config = dict(
    train_examples=39062,
    win_length=400,
    norm_position='pre',
    beta1=0.95,
    eps=1e-08,
    max_precond_dim=1536,
)
Rows from block 3, named by matrix and row number. Rows with one number belong to one neuron. Each number is 128 + 32 x the weight over the matrix's rms, rounded and kept within 0 to 255. All counts start at 0. Numbers have three digits each.
# gate: MLP gate (model.blocks.3.mlp.gate.weight, 512x256), inputs 0-127
# fc1: MLP up (model.blocks.3.mlp.fc1.weight, 512x256), inputs 0-127
# fc2: MLP down (model.blocks.3.mlp.fc2.weight, 256x512, transposed), outputs 0-127
gate.44:101128162168054161104102131114129108147079120158164143140137099158117130126099111128126130151135130122123080114128130124128116183130118155138131141140161157202164151088117136166118194102141131166134071127134126164118102140106115121112062139124125133126087118228128125097142141129141184056138114105126124140161130126129127154094139126122104132162130175101129128216105072112128126132125
fc1.44:097129099121129118131116091136130066130144210147134076137134152110129113155201132128080102125145110144168187145122107161148180096112161108065110109118067118126116098228109089130151108127111139129121180091165128074122124066140115161156146151090131125129127206069124168152134122126085115125126126093191135132098123130136151130190104105142122128075112155124143086130130185144116129128141
fc2.44:129167083205055113139108083145084119129136118129128151137149143128177140138142154143107139081145145137116103095073108129119117122134082105135134116134006130128118148088134114151131144133073183139130118162159125118122136135129061098080193180131119120090138121139127108131076128121082149127122134153100118166099129133133092110137119235114125151118132121060128106153179114039128096135160
gate.45:110128118141107119126133125086250135130129162141073123158129129137165128067133108127129133128132124116110088121125147147057183161128125087123119181171127145148120180126126114156135114148148168134150033145128125099129078070154107133074047137136146136130150131173221122124131125128133075051178094092055089128117098222100129122121131126105128142102136101174155126121123123116126117142127
fc1.45:128130125128144126115134104128166148053130121096162146106138134135124118156119124127149143129108180166136131148155141128099098129102133122190142131132106077090120077096123137142130131146149100194116212072145108115154161133071163128121123139125134113165125123133130148059100065136131146098062130156109129151126120154133199126130149114165128132128152122094129160139191150145119122166123
fc2.45:110114131128131095042126083131143149098179067118132110099158128174203123089119082120119190028130119131128097118110119113038126127171195058176129173139060114087113154152121093165120143132124092127088149095130054151121059093130093145057088128070123125118122126133144134079113126128116131126014127124099149120081097143129168128094118199092128136125152074085147128130157129127131115177152
gate.46:135096162126113130121095141127165133128136119124135125128131142105116130216143119130075133108127132125132103149076130128131134126158121147170138140128164131124152082108167117138158140219127128129194122110115130136142108134102086140121150124131130118131125130154151134125108162136052034128118107128120088099179124129127108125152102157126122127077127108135128123131131137128138131116131
fc1.46:138138062130127127129128125124197124072104120121151124131135114132089110132115130153122148130132134129127159111129124114131127110143126085120117113130124156221122143110121123128139137130096120127066147140138068125134139092149167122132118131126128182155127121130067124101130128120142162146034135125126137137047128148124157123083165099082127164152121155132123177130125123128109128128119
fc2.46:153104155102116113113085137127110129193126089075126131130122128160199135171172127166096163078125144130115130127114114092131129105142154124166127097140153140136178133100107168132154093129134144156017173152144173127133144141137129140074148062126145165147121165206144102152214135122129110139098084126129127124124139134151093122133143134104178106100130120130131129148118095126168138133128
gate.47:118128127127134148118109174156123080146099134142113138127126123086109127162134121184160150132168146133125116129137146104091148136077139128132104129131136143142128125131128132150118084134137127129131159129139135109131126121124128128171128140129117161132128135128100144128129125128133138150145134139128127124127122142132118127127122209159129128128115131156133133126133133127112134165192
fc1.47:097132126160127003113156112133120150128165115122128128164131128160240133124123129126128091098080133136133122126088133128145053099163143126135127164110100109145129071010120128088144149080122130144131128111107117136128138130131142102097060128101134128034170167129126128116131094127127121138126166121112196124156143087139205126143164128100116137092071157113112113142134128163128131131119
fc2.47:170120120118184255130136169191138083123078141129081094133112114115122080133129149145134057174136120156141171086181119102126183182127087130129128083142196109127128133247099161196133133123115127121140140132129130062121102123119208179147158133251091130142104136055162061128125128129083124095128137118119129093129088193085052116119115135125201132121154143155138129134128172096129106124125
gate.48:155167239035230129172148075099255155013100136115164161126129170065133090124142105076167168148095093150182173183129041068027124133132054146186138127153124142131153118148215137048116224148150117074113237181164090229147173033109180078156125051125152119097150238116152117046107142151126081144116124127130069199055026132187095174127220053188065104137172108130146112127114024152105124103175
fc1.48:091140092144244102138152010147205114115140149156169128114105185132092124123175104131138135057120156126128131148128085168085166103114136000076117129145117081210122126135118172145137121096140112196117132051175086135128198145089172034183052122147225134159122127124113182255000186143139093200131136145132129060191085136044178121120130140098188063128240076105125102210129117182126085116146
fc2.48:083091167159119182127124113131120116079146087126138103127123128103102202161132074185082126186128094192117096113167042152135151135107120160155102040112087122075108120100142133129101133205117122085188132146131146118137112096079140124115132182170128135079169098127144150170118122096129135124166080040212053177144133176174125138149162141119143113070119092130134080182124052149128150098150
gate.49:144181148119129042106161131095124160112144127129160121103102128181133128130149102125159145170143209149071143133130133106130162178109113140151166134102139122128162191131176191111129132128130127115186157136045128141128132111119112119119153115083128146125128140133102123127077092188131171210089153099127123118128126114137123215121138098188140105125155128113124128128080134127122140073110
fc1.49:122089126128166125126128131140149042128141215098089149129105184124129111133086106125125136136123125106133092167138124091113091128174164134137129076130151137140118055129114123126173132134154156139130147124128067155119186110108156086140187145117181132086135042129165089206126132098156100000113115055116094131143149130149114076169123248128148153168123175106167104128144133129124126199204
fc2.49:070163127139095118107128130116141128128139094131126110126055132127105127102126123134106143128123186125082128165146127128158132141135110143150140151132126128112126190135122132117150124132116144094202123141128129115130061102124128161122199149126089142094140145140078144102128138166138171163124185094106131134126121097129096132118128121092101133118127114130127107103163128096136152129144
gate.50:126108122092047119141130130093105096120187137041171104129128117152125240114178100174164127174128089159052178163123164129059047143148124127107131113138128124135155133069142182105076103202080125150056109130137131124119128139129137142039136183222127105136152128069123116126119126165130129138152043165132130123139127126129127120109127163125126126061046136174221124128128125136131126145129
fc1.50:137105113171141089120131201129128141192123129165083111170193129102097134153120171168069134077077246086172128071126142159160114179150071116135052217134139129108157101137105118145129133119193125129173128156133124088159085089128123138126110090121093075129112129143129118115135139129128119154117122126124163127129132143190102126154115092122124160121118168110138130099127110123133132142157
fc2.50:143157122103073114079105136158113124139165114129180126201135136120113064121139121128147116137157140070154112119139102072133153127131175099112110093148186193097104131179099136123124160157132018133133096168199111113125102139149089132169172079109081052124209089128127152124108145092125119114117106097152128132088135127075134105127115118090128135115181072127075119130127076128114166128146